From a checkpoint of a small image captioner: encoder depths [4, 8, 4], batches of 64.
Rows from block 8 of the text decoder, named by matrix and row number. Rows with one number belong to one attention dimension. Each number is 500 + 40 x the weight over its row's rms, rounded and kept within 0 to 999. All counts start at 0. Numbers have three digits each. After the name is the row's rms in percent of the matrix's.
# v: attention query, key and value (stacked) (decoder.blocks.8.attn.qkv.weight, 960x320, the v third), inputs 214-319
# proj: attention output (decoder.blocks.8.attn.proj.weight, 320x320, transposed), outputs 214-319
v.99 101:450467552443476429543491538566453523482569490476502546482500512487540546507469475526546506475527486515560484477519406471506522528464460529548475488473529470520493515461510514511441514523540522523463435459447468516490555525501497470497435506489512463553420487491532480514453550497549479572514445540472483483415409515615
proj.99 120:489457479512554514449542468505577492482493547514514504533508530525482499516519475444453485467462543524520464484515538460479527470483479479526444489470537497484519541564493451505515409482470485477493408547529515509567470401497458462468521497544501484509500466522478468479612453510533495492501502546481546507407528494478
v.100 095:459499585561505510499509514543555499440474525488449445507483440500516511501448452550526461434437451490492472508477419498489574447476497515568528473540522471428477515511475550509513484529558438468484452506564553563619509447504442499539452469496526544489502482514540446481519462506515459556454525501457526514498476529501
proj.100 100:545499475547524436579524577506433491473478467534504514532434477557492492514509525512486485474515466512494527490541545464482440603504496570510486463465495493512506518401410492517525442443429538505568477479514436481544441448576476528499474491494526513536493567476499545493453452496517470478553425590468551439529536465506
v.101 099:494460550533429467479523450478516480501545514457444468502493432515538423529591559527494458522502499499512473477477447503462497497510486494487470543528514536545470523489571508514444532436469546470470436541470480429521437470557541612573481566589458484475544535521453519540524444445398510392578568512440440493505468426475
proj.101 102:549539533465513504523482445566502525544476499467533604490498512551469455574489498425452532463487532455425537492460544511424581478499521534453434526453510509410525456465548496524528531446559478478455545481558477528486578552489483477494509491357549455581528469480529502494410484510510550501475560501509493362438540522543
v.102 098:504470463524485488480525471541538505549503571488443486522492396456441506510456531497499588500505469519555508497488497452481501500551504515533445421516525432450505520434508550450480408589569484548497559536543567494511573462519508502454457528534482591563551424503432480456495475530514546498513492477452424567514459538452
proj.102 101:593505484452504454547558553487415503484484497532520483420523475476446504560484533506490464366471529535536425470457498518548512514485455530437441527553491478456473520462447435511498491488492462494529512502446479523463519471527450473499516533571563594500493491558493579483477493515507483467514437587469556441500522485526
v.103 108:449567519536464539529469536512566504493482512516477522512519531516560534517499524519491563556488523446497498534445522516502482508466479501518520507453514531467501461481456498495425507493506461573504557522485560466463465459569608478517463446524460572438425484523512578544492513468514490536528458458582457469505465523466
proj.103 110:466496481461638464531534536523512537595496486516498480479476546467468513564512480496492501521452552512460529493505467441488537491513509523504546538426536461447514515486461540543521487525539476504453513474502445553473478448506466496500531534498506432431505532573498517465521447502494477507476522591479553467508583510472
v.104 103:512467435507483418505527464508504432466502426569501459574508523487543504519465468472470522451479471508461490496497540481421544536496514505533525538496497510521527495489555553438546512476488466504462481434490466525530431512510417479520396509524542527500389477484560442530497472541563485573453448546455580433482437543542
proj.104 140:486456465556540509475509500469482524534504450436493544454481542556517496633526515478512455356499525448523532531560514472513501486531549526507504518473499485539539530470383417589431419471439491478492502557496474468585489488543486497525529523504509439499522517486469512499496473533418507490502478586492501460454506498470
v.105 085:487513486483459471499504509507502439445539471535553503517548479551515532557537503449515558493511397494482513478482508457462521443531406455472510465453488515537480566498490506489497434540481505448522571480444611545491515543584504455502426510499529551495461537516469454520498452490537491457523555468483408516522514455450
proj.105 086:459526482543620511436589454542536473487503473476494508509507580518488480478569464526516515441451531496524525491516499467550557444551501524508535468509438535558491507481509484537502542518559501443500453525569509440523513527547463490531459468539537543434536554541534526515591502464471523478534414558472533477488503494535
v.106 102:494455474498485582602537537445506496463441577475422489488493544433552506522515603502531518400514515503524478495516543517492502565438487561511521508510455492485494578445456550452445579490537524515420548471521517558562487461511566488458560535579502593484466492462445481508526528504495440537456477472510469456470467542527
proj.106 107:508543507548619441366532468565560533495514472558551532497490495526467450519496518500481510537489489510527491516607512444470529435492524440520499454459493444475463491394474498436532573486442521488567464524448480495402495572473479499469527443523537446500535454479503466529550502498513503548475518585472571504483499482418
v.107 105:465535469417531491511567548481507510456502445550560470468429486551510620452534480492508486554509530480539497561465533540551442470481499530469549536467508472500509606483518513448553510529417570490555498504501522517488532555522509508449519455517533478474486530492451556542466537556442502461492504478530467492526468491457
proj.107 112:463472462525502516460468538546562462533488582463472474542518518455506549404524470449457573576445469490555476509529469402478457498532519446470516506532516495527481435518553514504510576540580560480415539507486491490499498518433543474557491464523488541513487470518502417488489509472493504526525477410523546600486580516487
v.108 097:544528485610456456543543476483457473440475502496492501436557536543481503443487467499476545532471552453536440552498591503449433462483568513537578470522452471463439459563535480476505552501512493458511521512512568488539494487523530450513531473575433505454498479528485502482501464507493473497529484487495442558533492410471
proj.108 101:473534510450543467523559504515544540596505475506467490451476599474489626551490483437524496477592507541546558460528491487525488540483480496458491493483487471576492552453480468524428430501537505498475572471481522521460498412469433490553582454517518546486475560434479463484503479512467501493541482593522506506499551494493
v.109 096:414469509476481522434504390405514504475430481464520447493484528482474511477508447536432493441472557528533490438511507501471442483464496480464463513492483523477465514493533430513436531536436505466508512460556492492528523553443464530499479524469546453495467476508537445502550485505512515489496516531507534491466583480466
proj.109 108:526515505433394491455494564492523493497410534540506471528520418504536462438481490492450522570513550544485467512505461583520495546441498507526502511494489479469472491482540462532522494529489429538553515474470489491455493512576549495495460514618532579489487490529496539498543558491584516453530499375515518544477567535547
v.110 094:564529488509511493479459490482524505581573516513444535492555477433465457496447492499470545465481485484545517469557423556519495483509495491496483541492432505483478444554500514528498385491594438534498437568542545440511475420498485444578452499527476494505542527512506477562475490481534544498561486495427546519557485546485
proj.110 095:497467434506576555588498486486507559451447521486498460473441593544492487591493513530477458550491538502517533507473468400548548485497502468549500498573579469530547477432451435565493475517481475485453527456486514515545498496508455487472564521471456458488457489444536450481512499472534504496503458568481448410499408505515
v.111 098:462499496486555489466491494492493500491479536489473506464571469380551416552494548463542524499529405562482526467522463506546491507516518516543553432474505484517507457436440599537547544488524452643485504543472575461539583465552508457477543467532486517522475510528415503482555527474512501575525478545462451569483444554509
proj.111 108:577467444464484520497579507492483557507453470521466475488484469534427509563472509523495452437412520454432514581607500441526543483524452465502463514550511618513513528538457476539526467515481509500433440466531444578474494496404488481541526531503500437439550551473492521510462428535497513505556526504507528370491491469497